Rows from block 8 of a small self-supervised image encoder, named by matrix and row number. Rows with one number within an expert belong to one neuron, the router's apart. Each number is 128 + 32 x the weight over its row's rms, rounded and kept within 0 to 255. All counts start at 0.
Before each expert's rows are labels from the 100 images, of 14976, where the router gives the expert most weight on average: "top examples" is what is common among them; "place" is the part of the image that holds the peak. Only what is clearly more common there than usual is listed. The data: streak pictures of flow and ridge fields. In brackets: how many of the 100.
# router: router (model.blocks.8.mlp.router.weight, 16x128, trained with AdamW), inputs 0-127
# up: expert up (model.blocks.8.mlp.up, 16x256x128), inputs 0-127
# down: expert down (model.blocks.8.mlp.down, 16x128x256, transposed), outputs 0-127

# expert 3
top examples: parallel (100)
place: top centre (28)
router.3 [145 133 113 148 125 139  58 130 102 102  92 166 138 139 104 136  95 124 193  84 143 129 113 192 123 128  86  77 132  70 138 102  70 102 138 102 179 132  91 171 121 123 173 170 131 128 133  77 156 160 190 137  59 118 110 168 139 131 183  71 189 138 110 186 135 137 184  87 106 164 111 137 115 126 128 123 134 156 123 171 115  62  96 149 160  77  99 122 183 228 128 110 112 138 150 148 150 122 170 124  98 135 169  74 135 115 109 136  91 148  96 101 162 123 149 108 145 123 163 138 151 181 114 147 124 126 125 168]
up.5 [151  66 106 192  85 109 165 144 101 130  61 138  72  79  89  77 137  94 145 134 168  93 221  88 132  65 157 128 139 164 124 156 118  91 134 160 124  85 118 142 123 106  99 107 144 163 164 161 141 161 140 161  97 179 150 143 141 111  77 143 164  89 147  96 163 156  62 136 116 162 117  72 185 131 131 140 160 176 115 134 157 140 129 109 163 133 120 141 179 107 170 137 152 152 123 180 105 173 114 109 145 145 132  99 145 136 181 128 139 133 144  73  59 151  90 122 128 125 167 132 153 125 117  67 145 137 156  83]
down.5 [186 176  43 142 187 151 219 118 104 139  90  92 150 111 125 103 130 154 110  92 132 189 128 172 151 118 142 209 111 150 141 164 130  81 126 142 167 169 111 151 149 134  89 126  66  40 133 143  76 160 121 139 116  96  86  89 114 152  92 121 105 169 124 129 142 155  86 142 138 143 165 153 165 105  94 149 155 127 151 175 147 125 132  93  87 116 138 129 159 112 195 125 122 127  99 220 146 149 125 130 166 130  72 127 106 132 122 130 180 143 121 106 116 115 136 158 184 129 116  84 134 133 154 159 157 159 117 137]
up.6 [195 110 123 152  88  88 108 104 100 112 124 130  78 107  50 172 101 150 167 153  93 112  65 154 193 110  87 183 163  35 134 141 120 103 129 161 148 150 174 123 157 153 139  97  90 183 102 112  91 119 150 161 122 124 138 125 130 159 114  99 117 122  93  99 129 135  77 195 134 139  80 134 110 150  97 131 160 218 131 170 124 138 132 186  75  94 156  90 124 149 173 147 147  97 160  89 115 164 132 117 147  85 126 162 146 114 148 103 152  74 164 115 126  90 127 109 177 117 117 115 139 117 190 120 125 128 162 124]
down.6 [169 125 155  98 185 111 150 158 169  82 150 161 111  94 183 140 157 151  89 147 110 113  83  69 171 144 103  75 106 101  73 126 119  64 130 158 131  94 120 159 142 136 103 109 140 135  75 162 107 146 123 152 120 171  54 164 103 133 124 143 124  49 125  81 127  98 144 178 124 110 173 114  74 111  69 134 150 104 168 116 119  77 116 134  88 132  96 114 166 113  82 166 123 123 159 212 126 109 145 133 120 165 110 141  82 101 121 149 122  81 149 172 190 130 174 131 101 148 155  83 145 136 176 157 163 125 135 167]
up.7 [122  75 147 124  73 115  97 115 138 113 127 158 106 128 139 134 120 147 185 145 132 120 111 139 126 149 109  38 119 142 153  91 213  82 101 142 101 133  88 172 124  86 140 119 178 111 194 116  99 171 143 112 111 104  94 125 147 153 194  31 114 101  89 157 164  76 142  98 110 162  91  99 137  94 172 170 105 148 114  78 124  70 148 145  90  97  90 118 170 131 128 143 127 129 160 150 115 130  96 106 133  78 147 162 100  93 166  66 122 110 122 157 114  83 117  75 107 168  81 114  98 147 108 140 166 174 156 124]
down.7 [131 112  98 114 114 138 159  86 167 121 124  99 130  92 104 123 144 158 156 137 129 109 138 115  19 113 120 107 156 142  74 186 168 102 148 128 148 147 139  73 121 136 156 162 120 132 126  58  62  94 157  95 131 141 129  77 136 166 141 134 167  47 118 158 106  78 147 103 144 109 190 188 133  91 102 148 149 155 137 163  46 174 146 180 195 151 111  78 127 124  94 138 171 145 119  82 145  63 165 157 124 132  97 107 135 170  94 138 189 115 119 132 119 159  98 106 122  92  94 102 122 128 120 136 174 121 123 122]
up.8 [150  71  73 135  97 121 130 149 163 158 120 137  84 118 105 122  94 145 118 125  88 145 153 114 137 126  99 189  74  95 118 150 148 128 165 158 159 162  99 152  75  80  90 147 133 127 144 131 130 135  71  73 135 128 139 149 105  77 112 141 121 141  59 202 157 104 202  96 104 151 171 113 118 184 155 112 147 154  86  98 110  84 105  93 115 125  79 133 129 127  73 132 100 116  75 173 124 143 147 101 144  70 131 177 142 152 134 181 127 181 141 180  93 120 123 141  77 123 111 193 155 152 170 180 144 175  91 144]
down.8 [152  94 167 133 149 142  90 172 125  69 127 121 113 131 158 162 112 140 125 111 187 149  90 151 134  67 167 149 107  76 130 129  60 139 133 140  94  96 132 111 116 129 128  77 124 144  93 125 115 135 151 162  72 129 106 125 187 136  77 155 114 143 198 148 130 133 132 142 169 122 136  77 133 111 175  77 166 126 106 111  82  92 154 190 231 102  73 121  94 115 111 138 139 153 120 134 109 124 153  99 180 126 115 160 147  89 156 109  33 166 129  92 139 133 200  96 143 103 147 161 171 138 107 123 138 157  78  97]
up.9 [198 101 139 128 150 111 127  64 109 108 130 179 106 101 137 166 143 110 132 116 139 169 173  70  70 148  88 155 158 101  79 129 179 159 144  75  86  80 114  99 172 165 143 139 113 108 154 135 111 124 124 112 120  74 185 157 170 154 152 149 128 118 112 107  99 109 143  74 161 151  87  60  70  41 112 136 106 112 118  99 109 185 150 135 145 135  94 131 121  91 161 124 124 120  84 151  79 127 108 172 118  78 144 100 133 111  67 147 164 130  91 137 152  99  86 138 113 124 148 179 189 164  69 139 114 124 150 116]
down.9 [ 90 111 124  68  74 128  96  98 216 174 147 127 123 125 124  87 108  95 132 124  97 119  89 151 157 137 162 174 148 142 191 164 121  62  87 156 187 133 113 109 110 175  89  94 143  68 127 180 120 104 165  98 129  82 106 162 109  92 114 156 162 117 125 102 133 142  89 120  91 144 157 123 126 120 141 112 134  51  91 156 117 135 146  45  70 107 120 159  61 160 115 107  97 123 162 180 152 136 134 144 140 102 114  92  73 120 112 112 177 105 122 142 100 177 111 109 172 114 151 110 156 127 128 129 146 206 144 144]
up.10 [163 125 187 154 131 148 114 149 165 128 139 172 112  96 107  99 126 139  87  96 163  85 113 148  65  53  78 155  97 103 174 163 146 130 141 130 112  57 132 126 158 154 144 110 118 111 135  77 121 154 183 149 121 133 133  41 121 138  67  68  99 105 175 163 140 137 130  90  81 166  52  89 101  59  71 127 136 152 106  93 112 130 107 124 146 161 113 167 137 119 134 140 154 134 198  79 119  75 113  82 132 119 121 125 134 118  49 129 144 142 139 117 123 130 156 155  92  50 110 140 112 128 131 105 149 128 119 133]
down.10 [114  89 107 126 113 159 164 149 143  80 118 117 189 207 157 135 125  60 174 100 119 163 132 139 100 136 129 119 184 135 111 158  82 177 119 116 179 145 111 141  96 175 139 136  96  92  91 141 122 131 106  98 105 191 124 139 131  99  87 159  92 126  97 132  79 129 101 113  93 120 141 145 173 184 181 139 127 104 116 135 183 175 193 126 145 132 114 122  58 121 120 156 135 134 140 116 125 164  92  47 125  84 155 138 179  90 160  92 153 101 136  93  86 153 150 143 137 176 165 209  81 111 150 128 127 132 187 136]

# expert 0
top examples: fine streaks (96); turbulent (95)
place: top left (57)
router.0 [109 146  97 185 171 109 104  81  75  99 111 146 166 152 112 146 168 130  99 104 127 118  88  74 101 152 126 100  63 151 162 136 138  89 173 162  97  81 133 116 149 152 129 107 120 148 155 115  86 209 129 147 169 158 148 123 176 112  89 115 131  98 206 127 110 185 123  70  83 138  89 142 109 159 109 145 142 144 139  95 114 138 137  81 125 126 123 139  88 184 118 155 106 170 100 114 153  67  81 134 108 142  99  77 177 135  47  73  69 159 130  92 164 109 110 139 183 133 135 163 138 167 156 134  93 138 139 143]
up.0 [ 61 149  43 128 167 134  68 108 178 142 118 108  85  95 154  90 164 139 126  98 167 145 139 133 112 153 129 112  95 118 147 103  87  91 178 190 111 176 121 115 191 130 171 129 154 101 116 108 172 139  99 126  60 119  89 150 135 140 101 107  86  60 154 147 130 105 150 123  71 140 150 140 117 179 123 122 138 122 162 128 130 162 143 110 151 148 188 141 129 190 126 152 120 126 186 113 104 124 111 102 203 157  86  88 145 181 153 112 115 124 144 151 139 181 146 185  96  62 101 152  89 133 114 115 160 171 109 158]
down.0 [131 172 124 197 142  98  92 116  94 198 178 147  88 163  67 118 158 142 126 160  94  97 137 143 101 149 164 100  73 113 104  95  70 168 148 147  94 172 145  90 144 115 114 151  94 129 130 133 179  96 141 100 100 191  85 122 170  88 149 178  95 164 109 158 117 117 142 118  93 106  95 126 143 156  42  90 106 146 109 162 192 193 157  63 108 147 133 132 195 160 137 146 109 136 156 124 116 119 128  98 113 156 145 112 121 124 189  63 161 105  99 142 105 115 121  94 153 117 109 165 159 119 102 152 127 178 114 121]
up.1 [117 167 177  84 162 128  57 113  97 136 127 119 164  87 154  91 175 120 138 155 159 134 109 155  80 125 119 132 126  58 148  90 157 108 129 204 143 125 146 190 156  88 147  76 124 128 153 126 121 141 190 168 161 158  83 175 124 147 140 138 107  98 163 145 216 149 118  95 109 114 132 138 149 129 123 129 135 141 146 112 127 143 113  84 145 159 159 101 109 166  74 141  89  89 171 144 178 137  61 194 139 131 118 136 147 127  64 124 129 150 114 123  71  82 155 168 132  78  91 183 139 126  76 114 125 119 145  69]
down.1 [101 140 154 102 204 117 156  70 111 142 103 167 110  98 111 159 158 123 110 140 177  87 134 127  91 103 125  96  71 131  99 115  64 148 147 155 146 142 170  84 118 123 173 142 140  98 173 119 125 148 126 132 190 116 112 111 160 114 135 149 147 149 167 175 123 105 154 105 125 100 115  80 139 135 185 107  91 160 146 119 166  76  98 130 113  37 144  89 174 153  81 103  49 152 148 102 182 122 127 133 114 159 121  67 127 106  75 112 114 202 121  83 127  57 138 134 151 120 117 116 174  68 120 131 112 134 141  82]
up.2 [118  95 122 120 149 154 153 140 125  84  84 144  95 136  81 147 101 159 158 194  88 121  86 152  78 189  81 102 111 139 150 154 148  55  78 136  88 134  48  81 106 121 147 101  67 131 195  73 130 107 119 150 164 150  93 103 116 144 101 114 133 127 132 105  93 157 174 123 125 112 130 107  92 141  76 144 151 156  94 114 132 142 123  97 115 105 109 184 175  62 142 125 158 155 152 213 143 138 172  78 119 112 110  78 124  87 105  82 104 109 136 149 129 138 161 115 174 147 142 162  97 143 138  88  92 169 100  90]
down.2 [183 112 115  97 136 103 144 131  97 175  61 110 120 145 138 153 110 127 126  73 119 152 143 105 125 125 120 183 115 168 121 165  61 124 114 129 168 142  91 129 190 145 134 153 101  78 166  95 168  92  73  99 167 115 119 116 112 125 107 172 109 133 136 125 115 148 141 107 157 152 125 125 101 142 101 154 168 173 108 125  24  89 114  93 133 137 115 112 133 182 118 153 225 146  89 146 130  94  48 143 120  76 152 147 108 155 124  67 128 156 147  66  79 208 101 125  89 157  96 126 101 120 126 153 153 137 111 135]
up.3 [130 114 110 138  75 142 148  90  91 103 103 153  90  80 195 161 114 178  91  71 126 117 180 127 183 151 152 100 214  67 148 101  87  92 131  84 111  74 114 115 205 110 152 161 154 112  91 153 123 131  98  65 128  91 109  22 120 129 114  95 131 137 158  97 134 158 128 165 154  92 122 154  95 156 151 128 153 135 177  98 136 114 159  93 107 117 124 106 126  82  62 106 163 103 128 110 137 140 161 155 109  79 138 151 154 134 126 124 115  94 125 155 187 124 170 172 149 174 149 154 106 136 136 147  99 131 116 114]
down.3 [154 128 135 104 160 151 122 109  64 101 134  88  89 185 173 114 109 136 136  84 158 154 126 170 209 110 118  81 181 136 144 175 179  91 142 147 103 156 131 138 107 151 132 140 130  85 108  89 146 149 169 131 100  71 168 142 154 114 175 114  65  99  67  87 178 141  92 120  71 129 112 126 156 151  83 111 127 109  89  94 144 189 197 106 101 111 157 196 136 130  90 160 136 120  97 118 120 111 158 135 121  83 139 170 130 153 109 144 105  98 118 104 153  58 107 200 125  95 123  92 128  93 145 110 108  77 150 130]
up.4 [ 67 124 159  93 111 151 108 177 161 139 127 150 175  95 126 128  62 181 132 166 141 154 153 102 107 146 146 163 138 104 158 123 149 176  69 173 152 105  98 112 126 127 128 138 126 125 157 130 191 141 149 101 203 139 164 164  65 168 131 123 124 163 110 109 116 137 135 149 140 159 108 112 124 112 147 110  84 106  74  98 115 149  72 153 142  68 105  90  91 171 137 151  58 150 122 105 154 107 156 157 130 103 146 167  87 140  90 101 193 155 138  89 194 146 178 119  57 200 152 167 146 150 115  87 160 137 113 137]
down.4 [120 208 134 111 141 143 121 180 128 115 106 110  97 114 117  88 144 101 105 117 158  53 132 106 128 114 138 164 155 152  70 147 114 124 127 156 165 153  92 112 173 127 221 186  71  93 174 133 152 157 152 174 153  79 144 133 157 136  87 136 149 163 139 121 130 111  93  76 135 117 133  64 111 109 128 101 171 110 143  83 183 129  90 136 122 135  79 158 150 165 197 146 140 160 137 154 155  99 164 132 113 137 181 164 114  76 193  95 166 112 137  97 156 170 149 119 139 142  97 118 169 142 157  89 155 199 159 106]
up.5 [147 101 163  94 172 141 135 115 135 121 122 110 135 141  77 168 145 106 133 109  99 118 170 180 119 149 226  93 187 114 120  92 117 141 138  96 148 123 120 113 113 148 147  99 160 155  79 146 131  78 142 118 172 132 140 170 110 150 142 127  75 101  68 114 159 135 211 134 147 177  79 116  99 156 156 105 165 173 111 178 131 171 124 103 193 102 113 120 195 120 137 152 117 130 148 144 130 188  99 139 210  59 116 133 148 117 145  88 175 130 111  66  60 136 165 148 140 121 102 153 102 142 104 114 129 119 117  71]
down.5 [146 144  93 177 115 187 157 146 157 143 149 146  85 191 170 119  81  81  70 122 148 140 118 118 155 118  89  92 148 147  95 136 160 116 135 153 121 156 201  76 108 116 138 130  97  92  96 126  75 125 132 126 156 137 144  72 128 191 115  41 181 101 116 152 132 119 117 118 139 156 120  91 114  80 134 171  90 132 180 116 139 120  82  98  97 166 124 121 162 154 145 140 151 118 152 109 194 178  97 143 123 137 172 146 175 125  47 170 111 101 112 180 166 138 137  88  86 157  85 170 161 172 158 136 109 125 121  95]

# expert 1
top examples: high contrast (100); turbulent (72); pair of whorls (27)
place: top left (40)
router.1 [133 169 140  84 128 147 125 146 167  92 121  84 115 112  82  97 111 128  67 138 161 133  92 124 155  92 147 141  95 149 124  85 189 174 122  86 168 143 122 133 112 112 115 130 152 148 126 143 159 118 130  55 149  93 138 134  93  94 159 177 158  64 166 140 114 164  79 154 135  88 130 148 137 168 107 147 130 100  90  88 128 167 134  87 176 188 153 116  88 111 166 104 177 157 116 154 156 165 102  69 139 152  78 141 132 138 127 165 148 139 134 177 145  64 172 173 110 182  82 140  78  97  82 135 141 181 171 195]
up.5 [138 104 151  83  95  68 102 205 107 133  79  93  96 147  92 143  98 140 130 155 120 121 134 163 107 177 103  76 165 147 173 146  51 154 146 106 144 122 150 110  93 114  64 172 110 154  98 117 106 139 151 101 153 119 103  62 139  88 170 167 112 113 131  63 170 161 118 102  98 126 115 182 125 113  87  83 195 123 122 117 159 100 115 129 127 131 102 106  98 125 159 138 123 116 104 102 110 152 213  95 160  70 146 133  69 130  76  98 115 124  55 121  88 130 132 148 140 166 135 131 122 189 110 130 100  84  97 147]
down.5 [175 152 159 106 170 168 136 162 142 141 168 147 127 176 147  91  88 139 136 185 198 133  86  90 129  76 191 122 105 114 111 157 111 159  90 134 158 142  97 147 131  87 110  79 106 176  78 172  87 108 105  80 148 151 147 143  74 104  65 124 150 173 122 138  63 169 222 133 136 116 147 122  97  92 109 121 194 110 133  78 144 111 154 108 125 116 128 148  91 141 112 185 109 155 115 131 116 141 183  94  76 131 113 167 136  72 133 168  63  86 146 138  94 128 151 121 152  94 154 130 148 150 129 129 131 124 131  91]
up.6 [154  68 107 122  92 143 168 101 206 103 114 141 135 117 114 144 178 110 110  90 152 151 142 113  77 162 148 197 156 146 167  77 115 159 179 133 103  93 157 111 150 110 121 145 181 121 126 131 163 106  90 149 149  48 175 145 121 119  78 134 163  93 114 133  54 116 174 109 181 142 185 154 146 168 124 110 149 129 138 160 145 111 162 125 109 106 131 116 140  99 127 176 203  76 130 145 170 183  97  76 152 111 169 103 146 137 112 168  46 163 148 165 137  99 122 152 166  95 124  78 151 115 112 120 109 133 114 138]
down.6 [115 150  90 121 155 103 138 131 120  74 115 141 185  98 104  76 140 127  84 103 101  74 167 130 198  98 168 140 146 117 150 153 153  99 131  79 141 121  94 150 137 171 166 128  95  89 102 114  79 143 112  65 125 103  92 170 143 149 128  96 172 104 180 136 121 167  96 179  94 140  62 111 102 119 145 163 183 130 178 145 164  71 170 114 157 117 103 140 131 162 102 135 115 191 152  90 170 123 127 110  80 193 183  94 132 147 111  88 104 149  87 154 147  84 127 142 184 124 193 104 118 110 179  89 118 126 150 141]
up.7 [156 141 146  81 157  84 133 162 164 132 152 104 172  90  98 122 104 130 140 205 117 111 101 131 172 126 188 145 101 120 151 179  94 108 110 169 171  98  80 164  80 192 135 119 115 124 159 168 207 111 121 151 164  87 168 120 145  81 126 122  97 131 123 157 168 121  67 119 151 168 152 159 118 149  69 102 139 102 144 120  98  96 146 104  94 170 145  30 140 129 122 116  80  98  77 124 120 124 122  93 103 182 138 149 134 155 117 161 136 154 107  91 146  81 146 135 117 165 124 141  76 173 203 133 101 120 162 155]
down.7 [102 127  92 172 156 126  79  84 148 122 140 125 126 136 106 103 139 129  92  65  33  80 124 145 208 129 130 148 130 175  75 118 126 167 149 117 125 160  82 137 114 113 134  98 115 156 137  93 166 110 121 176 189 177 194 159 165 144 103 191 139 184 108 115 123 107  82  82 100 157 129  77 105 155 168 136 101 106 109 121 121 120 169 138 123  96 161 145  98 157 160 177 115 175 103 108  93 141  73 127  81 106  96  71 131 159 108 152 142 153 114  95 160 122 140  88  94 112 144 137 163 125  72 123 110  65 126 171]
up.8 [132 158 120 157 107  78 115 153 150 142 170 118  90 184  81 135 131 107 101 121 141 125 157 137 147 100 137 117  65 153 166 144  62  86  81  85 190 137  93 151 115 101  80  74 115 137 118 161 131 126 128 159 145 159 139 107 106  82 113 130 119 165  90 185  84 170 192 179 111 109 167 133 164  67  94 106 115 168 102 194 114 120 137  96 131 185 132  94 162 170 166  52 166 146 115 144 115 150  67 127 153 188 102 132 116  89 136  86 105 130  84 130 173 144  82  87 138  85  94 124 159 114 134 132 132 112 146 144]
down.8 [144 122 155 170 154 113 146  55 140 141 176  76 116 172 130 100 156 127 139 154 114 103  89 203 115  95 135 142  86 137 147 134 116 175 145 105 124 120 114 116  97 162 173 167 157 114 114  90 112 123 113 126 115 115  81 115 149 132 175 150 122 127 126 110 175  95  58 113 195  82 130 184 113  97 141 161 101 148 183 145 139 131 199 184 119 114 142 140 161 135 129  86 133 131  89 197 125  82 125  92 144  86  70 132 150 138 129 118  65 147 110 166 128 176 111 138 112  74  53 207 176 142 144 170 124 124 130 158]
up.9 [ 98 156 131 135 164 112 141 198  95  93 114 145 149 128 113 114  56 106 161 177 118 120 162 106  82 119  86 137 129 103 178 171 151 144 162 157 107 136 108 125 111 182 178 119 164 142 142 104  97 193 154 141 135 153 139 172 183 160 143  54 115 190 162 134 183 117 136 150 170 206 135 190 105 134 130 153 140  36 169 159 119 130 125 171  91 136  88 106  95 103 126 148 110 127 132 111 154 140 122 130 124  98 147  75 108  93 102 150 142 113 171 186 141 115 117 107  83 103 129 144 118 171 110  92 114 122 207 105]
down.9 [169 124  90 111 136  70 175 107  71  93 176 122 127 196 128 141 101  84 151 109  71 149 113 160 172 200 139 110 166 106 152 170 101 128 151 143 119 119  97 148  66 163 175 128  80 109 122  85 103 124 117 135  92 197 140 130 136  82 144 105 103 117  87 162  92 112 152 141 164 147 142 139 177 158 114 153 107 155 156 117 109 126 122 133 148 105 119 102 162 134 108  78 101 124  44 112  82 133 188 116 141 109 167 184 119 102 137 109 137 107 168 115 162 124 129 149 169 107  92 178 166 174  75 168 122 108  55 105]
up.10 [ 86 145 163 129 174  93 135  99 175 134 131 127 170 106 131  67 125 111 174 173  93  97 110 136  84 186 100 126 155 168 108 121  83  89 127 148 132 127 171 115 120 143 153 191  86 129 135 141 151 109 183  90  90  99 107  66 155 130 127 125  94 182  63 125 174 122 140 162  67 158 126 120 159 186 132  82 118 120 120 139  71  89 102 132 154 109 107  95 158  96 130  84  78 131 105  74 111 136 138  76 142 171 176 115 127  94 139  98 120 186 186 104 142 107 179 116 116  94  84 134 141 169 119 164 125  92  61 123]
down.10 [116 185 163 103 159 142 106 130  72  99  77 108  63 153 111 125 133  69  96 100 112 137 113 190  86 141 142  98  81 136  98 176 111 128  95 127 132 155 193 112 110 195 152 140 122  80 148 109 121  63 125 116 124 123 126 200 109  69 128  88 158 138  98 134 140 179 143 126 154 105 206 126 178 112  89 151  95 137 176 144 141 148 136 166 182  91 107 105 122 148 165 196 119 169 120  82 129 143 131 131 123 125 104  72  50 123  99 145 148  68 134 132 132 137 117 104 123 113 138 152  96  80 132 116 159 138 126 183]

# expert 5
top examples: turbulent (86)
place: top centre (37); top left (32)
router.5 [ 91 108  96 123 103 130  90 117 166 113 138 131 109 140 174 133 151 105 126 120  58 156  95 161 149 180 125  94 179 182 152 128 145 114 150  83 113  82 149 116  92 139 180  85 128 112 180 168  66 138 174  83 121  95 169 162 134 168 114 102  96 159 121 147 148 170 105 140 112 136  78 161 176 164  81 158  96  63 109 159 109  87 106  70  94 181 101 127 187 154 127  85 106  76  90  99 130 152 196 179  66  80 155 121  88 132 125 138 104 125 159  96 153 114 153 152 128 135 130 111  99 142 192 129 133 132 129 138]
up.5 [146  97 101 160 157 130  46 150 155 153  65 125 118 139 129 148 111 113 156 137 174 133 115  99 150 117 164 136  69 146 137  81 108 131  92  37 133  96 125 148 153 122 112 123 136 111 117 112 135 133 111 117  96 144 129 122 203 108 111 190 191 111 121  94 117 156 100 133 121 173 104 141 130 218 132 146  91  63 103  99 152 161 120 100 169 120 123 102 169 126 122 122  64 121 154  94  79 189 143 149 172 174 151 113 152 140 170 151 140  76 149 214 146 125 174 100 115 160 128 145 103 157 125 126 134 149  74 184]
down.5 [ 94 117 179 208 131 134 143  82  80 142 158 124  76 125  82 156 136 150  99 155  77  73 131 126 183 192 137 115 119 109 131  94  54 192 105 167 138 134 171 106 158 177 122 108 128 117 118  99 107 110 124  77 178  92 104 113 142 111 187 204 135 160 100 143 116 112 104 111 152 100 119 165 116 107 139  68 133  97  89  94 151 179 151 138 148 133 169  84 103 106 190 127  93 136 148 142 107  91 119 143  85 127 175 175 103 138  96 126  97 137 108 148 129 169 137 137 165 148 156 199 104 160 111 120 100  72 130 131]
up.6 [ 74 125 140 111 144 133 163 119 118  94 143 145 113 142 157  94 120 121 152 123 162 163 134 164 123  98 129  56 117  78 130 137 139 114 174  96  82 132 102 137  93 114 122 111 158  63 101 120 119  68 154 104 150 153 108 111 146 124  80 139  62 113 132 101  96 167  86  79 125 148 160 118 119 136 185 130 139 117 193 169 166  87 120 100 177 159  80  97 100 131 143 159 164 128 142 159  91  96 103 122 136 152 128 147  92  21 127 169 117 121 158 149  63 128 100  60 116  74  81 112 135 138  88  59 144 156 168 182]
down.6 [121  87 146 108 121 111  99 149 149 100  94 165 183 133 156 117 138 135  73 135 143 147 149  87 144 153 106 114 182 165 121  69 123 113 106  81 126 112 154  84  87  86  98 117 178  80  94  78  84  22 195 181  90 136 158  67 126 106  89 132 131 114 102 132 133 147 179 159 114 143 150 155 144 132 178  65 158 109 131  99 164 135 111 105 119  65 167  91 101  67  91 151 118 152 193  97 128 109 142 141 115 135 118 170 102  81  81 135 104 149 153 112 129  86 138 158 105 146 137  91 122 135 141 124 129 147 162 184]
up.7 [ 99 108 129 135 149  98 135 153  69 144 108 175 126 179 111  74 167 129 117  80 134  66 108 100 139 102 138  92 131 112  95  61 105 123 116 151  68 133  82 130 172  91 153 125 117  93 108 129 151 135 123 157 120 129 124 180 166 158 154 122  86  63 121 154 167 111 113 193 162 199 152 138 166 113 151 205 128  80 104  84  94  44 118 133 160 120  91 131 111 130 103 146 139 101  91  94 140  87 146 103 100 106 149 187 139 194 113 146 114 114  76 146  90 169 108 130 152 163 135  92 150 177 139 171 171 134 114 147]
down.7 [150 162 116 135 171 139 154 127  72 103 145 158 148  95 172 132 150  83 117 133 132 119 132  95  64 141 155 104 185 135 111 207 140 105 139 111 120 104 130 173 106 138 147 112 133  52 182 205 127 118 130 143 144 114 145 141 153 108  90 118 155 114 132 109 149  76 147 136 103  76 152 146 122 195  73 143 147 140 142 193 136 121 131 125  86 136 158 133 127 162 113 157 160 155  39 111 158 174 188 124 180 150 173  59  95 160 128 140  47  97 171 141 115 199 109 128 146 136  79 148 129 130 131 123 145 151 105 130]
up.8 [ 79 174 162 179 164 152 111 130 159 137 182 155  90  68 102 191 183  80 140 138 142 119 118 134 140 135 124 170 150 107 149 139  98 159 162 120 149 142 145  82 100 148 133 137 112  89 118 129 121 142 111 107 126  74 142 146  94  41 102 128 182  92 146 129 124 162 118 171 134 145 100  98 106 119 126 150 121  65 132 180 134  90 205 127 138  91 112 117 112 106 101 187  61 165 157 134 138  93 175 181 100 164 117 166 123 105 157 125 131 128 134  96 155  73 182 127  82  92  69  76 126  98 131 127 140 137 199 149]
down.8 [104 176 176 166 112  68 147 243 129 116 108 140 121 160 113 114 110 127 125 113 126 165 146  97 112 142 130 146 128 115 127 178 141  87 188  80 105 163 172 116  55  79 125  89 151 128 110 122 140  71 137 112 194 115 159 138 202 135 151  83 147 119 144 104 107  69 101 136 112 120 178 122  97 122 140  89 105 160 110 117 152  49 144 124 120 133  93 132  80  85 105 118  99 170 132 137 139 177 133  95 149 131 161 144 143 123 133 140 102 141 125  97 131 142  70 138  93  75 161 108 113  84 127  77 148 176  79 181]
up.9 [127 116 136 106 130  81  65 155 153 122 117  85 117 154 177 123 125  88 135 123 167 140 133  71 169 129 176 119 130 161  49 173 136 113  50 116 122 139 134 145 162 126 144 128 148 121 159 159 142 115 145 161  94 151 111  61 150 114 104 193 154 117 168 122 123 107 104 153 120 156 161  99 184 118 183 154 132  70 160  97  86 219 126 119 109  56 156 156 176 113 102 155  85  87 110 110 108 134 162 155 151 163 141 145 147 109  84 192 157 122 121 122  95 145 106 120  94 115 146 117  98 149 136 147  48  81 176 119]
down.9 [124 163 146 111 151 110 140 106 176 149 113 102 147 113 135 116 131 147 162 185  77 163 158 124 123  95 179 129 113 146 168 120 121 108  38 158  36 124 181 108  85 121 127 140 130 155  95 118  93 148 121  89 123  58 167  83  71 143 151 188 119 137 136  77 157 106 204 181 139  49 105  93  81 128 207 155 151 135 131 162 135 164  96 104 156  83 165 113 133 105 137 116 145 123 139 178 128 141 132 174 166 135 174 109 125 139 131 134 138 200 163 117 104 143 144 106 122 128 131 128 122  81 160 120  93 154  97 108]
up.10 [182 160 146 107 118  78 160 132 110  99 122  48 101  94  71 123 122 136 109 179 150 156 101 155 147 125 101 126 160  48 180 143 170 142 114 113  97 153 141 147 105 114 105 118 148 141 140 167 143 207  99  92 108  85  93 163 141 110  66 111 151 127 128 150  79 126 117 131 149 112  93 148 134  89 102 138 142  97  72 110  88 121 126 151 112 127 139 217 114 119 131 100 180 165 141  99  93  94 104 121 160 161 137 121 161 202 139 122 141 146 127  96 112 116 109 101  96 138  63  77 149  66  52 157 121 125  73 120]
down.10 [147 131 141 122  87 144 120  92 172  74 143 139 165 160  55  95 110 127 127 116 114 147 164  86  51  90  99 138 114 156 129  93 119 168 121 138 131 118 129 112 118 145 136 136 124 133 160 136 147 107  49 121 144  97  78  91  88  94 134  93 117 104 135  93  86 173 145 170 170 115  80  48 112  75 146 195 110 138  94 106  93 128 136 150  71 151  90 119 154 122  96 171 173 172 130 130 135  80 128  96 115 115 127  94 144 115 106 159 147 171 203 148 134 201 188  96 148 101  90 152 125 138 144 172 149 157 104 185]